Weights of a small image captioner.
Model: 64-pixel images, encoder depths [3, 6, 6], encoder widths [48, 96, 192], decoder layers 6, decoder activation gelu.
Training: soap at rate 0.0026, 18600 steps, batches of 256.
Rows from block 7 of the image encoder of a small image captioner, named by matrix and row number. Rows with one number belong to one neuron. Each number is 128 + 32 x the weight over its row's rms, rounded and kept within 0 to 255. All counts start at 0. Numbers have three digits each. After the name is the row's rms in percent of the matrix's.
After each neuron's rows are labels from the 100 images, of 14848, where the neuron reaches its highest value: "lies over" is the class under the peak; "strongest on" is what is common among them. Only what is clearly more common there than usual is listed. The data: scattered letters and digits in many colours.
# fc1: MLP up (encoder.blocks.7.mlp.fc1.weight, 384x96), inputs 0-95
# fc2: MLP down (encoder.blocks.7.mlp.fc2.weight, 96x384, transposed), outputs 0-95

fc1.244 093:158107070118101049080104136210128135151092100125139102140103115125141159064127129159105112160112171120189091141172149179111125186136141104141145116132150130152169118133111118128180108135153123055098140164192114062089150084155117118163182150129137100112124138138174099108066081102082132104
fc2.244 098:080140139139192148149139182151064133124168101110108135088141144161122093122178136100146110100140083128090110144070123109138083136147089144084056136129167144118136122080131069128112084136112132110207131148123135152127097187085156212110097083120118129077132132172131086187165152127087105088
lies over: W
strongest on: the character W; largest: W; the character K

fc1.165 111:096145154089070147127089153153115136137100174107165147074124138159119159097149099147102173181206154135100133165187118114070130144128145106141167169109129184070082171120114093112080124112057080150145103165178109137132137129081094111141088154129100106096142155080126106120134200146136117184
fc2.165 104:172164171155169156142135160122158116173078151109141103150147139087144159158142108106148094123142127118085143171116151138075193117095143132158124127096156129143157087107150186159160175113213116211107134094110144087124121137197093169151178129154131152106133187084113121117119097164167130051
lies over: A
strongest on: the character A; largest: A

fc1.69 090:119093168063104091110170145116133172133115109140130180089111107122118159088117146071170136192162141162130138129060129125141134137128148076104171079130082123120134151139151066108131182125110137188086095151176118157126136126136072138209109109128112107108126150123137066180178211118126101156
fc2.69 099:136095068107127134151136110139100166170112128153139119144194094068106056106152127132127061070124158101152093089174115155107131128078081157117122166073099091101195106113161128138157131186153141113132205106117104156123136081171131118130120101134059096135159104087079152140134074091131135121
lies over: 8
strongest on: the character 8; largest: 8

fc1.194 083:126100093117115155179139094088164107068111094154122083097113162124134076063101129111180097123119162136130126096127123152152109064140122131085102090149101054140157101155170106152198156167115147128070173112172072127173150083184127135134173099131087176166091133122108138162102174155151103128
fc2.194 079:146179126102187176104135132107147124154098138062095117204199127055102139136146115122133127095162135160128115088113138132104107101162176126153106112094185133128101182117127138102081114075155151108158078117096182133142166134192178125183109103133179120093113176148125120103138138135127086053
lies over: V
strongest on: the character V; largest: V

fc1.119 115:169139043079127181144171138140199114115137131119151089101128059118151139140135170176116131069156151124127109147107138108143114086151139182141102057095113189131098133128130079075134115131187090155111142151149154077118080116087078147106158137122126130124140075194115157130107129055125147154
fc2.119 109:146179134201177093137179108122193091158088132153098103139130125146141143145120162100145118114125151127095122144212118121088027132138170160137143164139176131112135123108132129113193159140095153102153147155065084117134095162068162117121101156122195127122122088168127101144066173141162128120
lies over: 4
strongest on: the character 4; largest: 4

fc1.123 097:106099127104084117174090105141155099098139134190127139154086094120091113132130124108192129147094138160159085154129132094138096158163149185148169114108157158079172157135140125099177101180096125120121130092094111076132213074102147198138141146116049157106103122157094127108062120172161144094
fc2.123 092:153127138106100137107060108064142149082098120106085082121115115143113156140074124136158079149120171152118168139135106162148145200125123113082117087106122152161128092166154121166148193162157139072116096106183200070131122197052146118135107107101152165148125121127177145168150142088104130160
lies over: M
strongest on: the character M; largest: M

fc1.198 112:090137142103149213079182166162161184130084123109108168142112137100071136097138137142113181168092104160107156150175171099177146083159152155143137131050127096093132131145094154110144156132157125108115144180181129116133127139054142100128110099135111169160083148205100149132148115129107088175
fc2.198 109:169131109125135057170127091110144119153107126160165132093150153170172088103136136154163105075137162100105091161103101117097096134108125089149146109196078184112163131069133144147126107093075139199132088151124104126192141181154119165104127113092115111137181117076168146134055134170140102070
lies over: W
strongest on: the character W

fc1.218 081:096099121084109109134192141108107159123114086117081138077114117123094156105130127161172178136113080140098139126131201147109136122139078129063131100114127187077108070141115065123118111164183180169133080122170188143174072113119096178121115090133121145152104110152133154079151087123091176164
fc2.218 082:133167201145126142066116076131116155121134142147141138134151159158167104103121137128117091119144187087128133137158149174122066155076151104138115106124137094173117152183107150131163187070044099091178143104167069169118164093075147121125107129119109101130189107137178085155149142100092090096
lies over: X
strongest on: the character X; largest: X

fc1.139 093:086112145142115148162089150114100180200124081133099151166156123114140147110129089130143109189193110119172071083121128138148183111110184107135142129094158135136131111072174109170081113176168127197166165139186121195124088100082158135146084094149117131129098103152127140091113144062115129150
fc2.139 093:147226134084150179141114139098214148095168153076136096209143103097142161087105132129140110110119169115160113167113108086090150127106145097151119118183083123073164096097113095129104114129119168165140180130082133080142164131139099155147113159139099118164128128102144207137078142125154114094
lies over: 4
strongest on: the character 4; the character A; largest: A

fc1.129 098:105132076178145159159152061106125141132158081152109124182111159173140055077139151130115154110128183125146142135160154131114194161097085154120128184157161095144136113149126121157168140146167141122130213131131104150184160155176110036104119063137166127077103116128141151125114111106088116101
fc2.129 093:107125107114156058112179096145145166174084144106129112141111114112122140130138102151223138139095164085101163099114118203107084111102138097138101075099095079121156136125091107081141110151146124124101116165093210149126085074187103152115146152104144108078164163084078143129157114087140090099
lies over: 6
strongest on: the character 6; the character 8; count: six

fc1.136 103:123159108121145142116174072122070080168151141082091129125059139137164118069160170105037167163173176178089138113132096115084123110121131094113181124163140140099152125171131134113149121147175155100160124108103160070133112142113081120128148129082120147158161148060118166187127128081157168145
fc2.136 101:148139169139107077147069191136143157063143188096166094134119145209139117129081108112159141152186128086089148147129107150127132142122127152147168145070182195141125172146124112100095159132125171149147152182087085093134140103094119130111104152206095150108094139190096091106124107128127169120
lies over: P
strongest on: the character P; largest: P

fc1.190 095:082139108105074130126137078175125117148081063089119151136136096129170054133076124144119154079106147169124116150106141106127142163127100130128112130075098133154140132134148104142167110165174093083153106141133153204102115128154137084089107164169122141151051176083030136085130140105147153080
fc2.190 109:121072148106132176128129130123167105092143193074147110060133183120076135118130135111167125229176088125167198153172143142144156139126164142095146154167153114104158146128106158074100180132105126121071173124099123119087180089133130103181179108136105121100157147131162097105119138101139176135
lies over: N
strongest on: the character N; largest: N

fc1.181 107:151167166093209160137177106135148155135097202029112127115096123135105108117059087153157091106123136131162073131099111141149171179135118095086076117119151049120144172125159105136082150177089097151125124147136149110146151145140121119130175149097122092137151139127093081099130194139151152135
fc2.181 108:167081137148103150154090135084086137219170100129181130158097161148147120116185112147123141081128113120134108172165136127059140142120142076108145081138112141111154085079033110122144122143116104032146148164129142119147199108121117136120135105180096160158110169119142145164088113099148098139
lies over: 6
strongest on: the character 6; largest: 6; the character A

fc1.48 108:131113134088124100102100103108082165134144054159092093176150131121127161125101106152114107170109177139099154133134079115135154194155199061101084098122149088141146069153115109148109121082127082184171123195163186130122069119143133118147096142061116144119098129158123096145085104075152104116
fc2.48 105:114148100093126135149132141151103124124105137071102141156123071110191117076139157207091100071124147133128158148111124103129077109103053125175143144127134111183148128145119115122189087124148133145151131154073145151099171135134135122108156175146163097208095119093123159068140171047060134135
lies over: 4
strongest on: the character 4; largest: 4

fc1.67 095:125138086176167143158216133137051156140142130094113101150178095172122077181139122164119144116146159139155095161124103131124081091140202125169178142141124107094121164168098125105167130144161084082142114091119132184174153136115110110083148105117177149128118153161175120122113082085199158107
fc2.67 097:149162190141145147116088096151169128121114084135129166123127161168105159134149110110156105151076160126064135135167159126207157131171080113155119147130146148108150111111125130115160084114117156177127132170126123054083124111156150163172121142162102070099111098064136181179183120180090053139
lies over: W
strongest on: the character W; largest: W

fc1.324 099:064129132154111116172104083091155086081116124135081061065155128138106090116112116157176116212121151154160132142150123145141132161128113208106143087095133116159168113088147130155124090134142139104178130143181154117166065150174173132064125121174081135075093104144117143143125117142194124132
fc2.324 101:208131157115136163105123142172157153153161163113142152154104127104184166124137126059049129112143127091143059104121124094093095083095123106119109141143141086107114120097150134117069158114132136100134096053134121067176133118056125160152118125093162081168150190102102101075089111123124116088
lies over: Y
strongest on: the character Y; the character V; largest: Y; the character P

fc1.351 115:203111147046134118151195146126132110171107126066142144179144106131172121107102129149157078136179124137091121129120131161121126114167169199130125113179156133063155132141081096142161208127098164071176101108119150138085133124118083127183102113146094117117135138148078169103094134161097136089
fc2.351 098:139092161167186125093094076099148143143144141152076141109165093059090121114153081110108124133153131141167103086113127106092086129113126190175178092132164132161130131164147162135132100191176144220160127156159179099187119139139177172077131125138157100113117111156164137173125107075114127108
lies over: Q
strongest on: the character Q; largest: Q

fc1.17 095:111101106101147128149143106159105126178069154118142131147128131161162109153108084081063146177107121091204099106126105094088088100133119167122190154118079128152138169111084182129207172123102087107107165169156155075097140129171129116153130178069125115172107125168150093109113094088170155112
fc2.17 096:118147139178150119085171119145189168160194119138105136070116091173121081167094087150117140114169144167095079087120111193175163202114085130195106086102113169104158128149167133118124116197122132164190097124114109166111099087088123130112121117132092089098151123137126178129105115151096145102
lies over: W
strongest on: the character W; largest: W

fc1.18 114:106095102081086129110145126146086130104124148145117110138068117124155120149118103106148077157119156144102130143148150095181180183115103146151145145071118094153099175127124154179145170131106173117111119184168108142173118096101159108109147059123107196159176125204156074138063139101149200168
fc2.18 110:108092147104132153080131128119110152053111113146102119103156153189089155161108042115131177168068101102135127134093118115145190120103101122131125158170095212107130131166099149137108129132070083111092107165119162161117169157127174116107143162134091058183149110150173114133071143154134089107
lies over: M
strongest on: the character M

fc1.175 097:111155125116106073120142163124131136123159106138119148138121104086104125041180113219100113163146134200078091128163146115084056101076112120111125134091120114137104089092084124115147140136094159115203139183164141143152110134195129101142154107103150119086109031128126131095117135108150151117
fc2.175 093:217130151114112175153145141125095166100063122105138111132132105188120122145091088105081165101136139057153162136103109110167176146176134161153121115165088152066153157127154121102098151131145129171076137140169116108122177138096149124070094211126097108188188147143136131143185109151115130143
lies over: 4
strongest on: the character 4; largest: 4; the character A

fc1.214 112:136126137084134134159171142095106186215094113139133092176141055106167114078095128125125136132078114132165192144115155147119156173087131158077102129124103133171119144158172109112143083168143090107108201103145174104105165086135146191103153186140127139086207111121119132131154133104122092129
fc2.214 114:193121129168088194088191141118132147145074072112117132144171122174135150153132156065101060100131140096122162126152133117116116131113185080151084114107146124098126124156133165124135120150137129147091130086146091107174115172097078156158157147138037092116140091085089078131209108123142118145
lies over: 8
strongest on: the character 8; largest: 8

fc1.333 120:165119147139187115138182099134117150097118142106130113177125077160114091129080110132153138056136130156173100108172092145121180090159111168095112084141172149144114196147157070073163167139174115111169157178124129150137116119158139141089123065119154168103176096122129085153153071052116121117
fc2.333 108:098166155140125145128150110150138150167131062116139143122118144205146127178139170188101078114078176131059091143076187151111120147154116132154139158133146125089134103108139146167145042117086135113080112133111100094086099153167064109183112133113156123091129211132098140140091130152096096096
lies over: W
strongest on: the character W; count: six

fc1.22 106:141068126140123145132173096054129127102125162205133171078096079093173151145116129127146105167181133147065081105125079098145138110179149096121140063103155082139155150108114128181127144133114053116095137177136087088122126116138161146123148077139115129082134073142097125196110163148104158123
fc2.22 099:103184095106141115116100097096119106113068120108114138225196087143088044098148139097116131143102214116126150154186084136157122149096123159169132116086096123121180159146151179112175151105151123111141166142119130120130142170091116078123140170091102126155152125141114148152178141161071166121
lies over: 9
strongest on: the character 9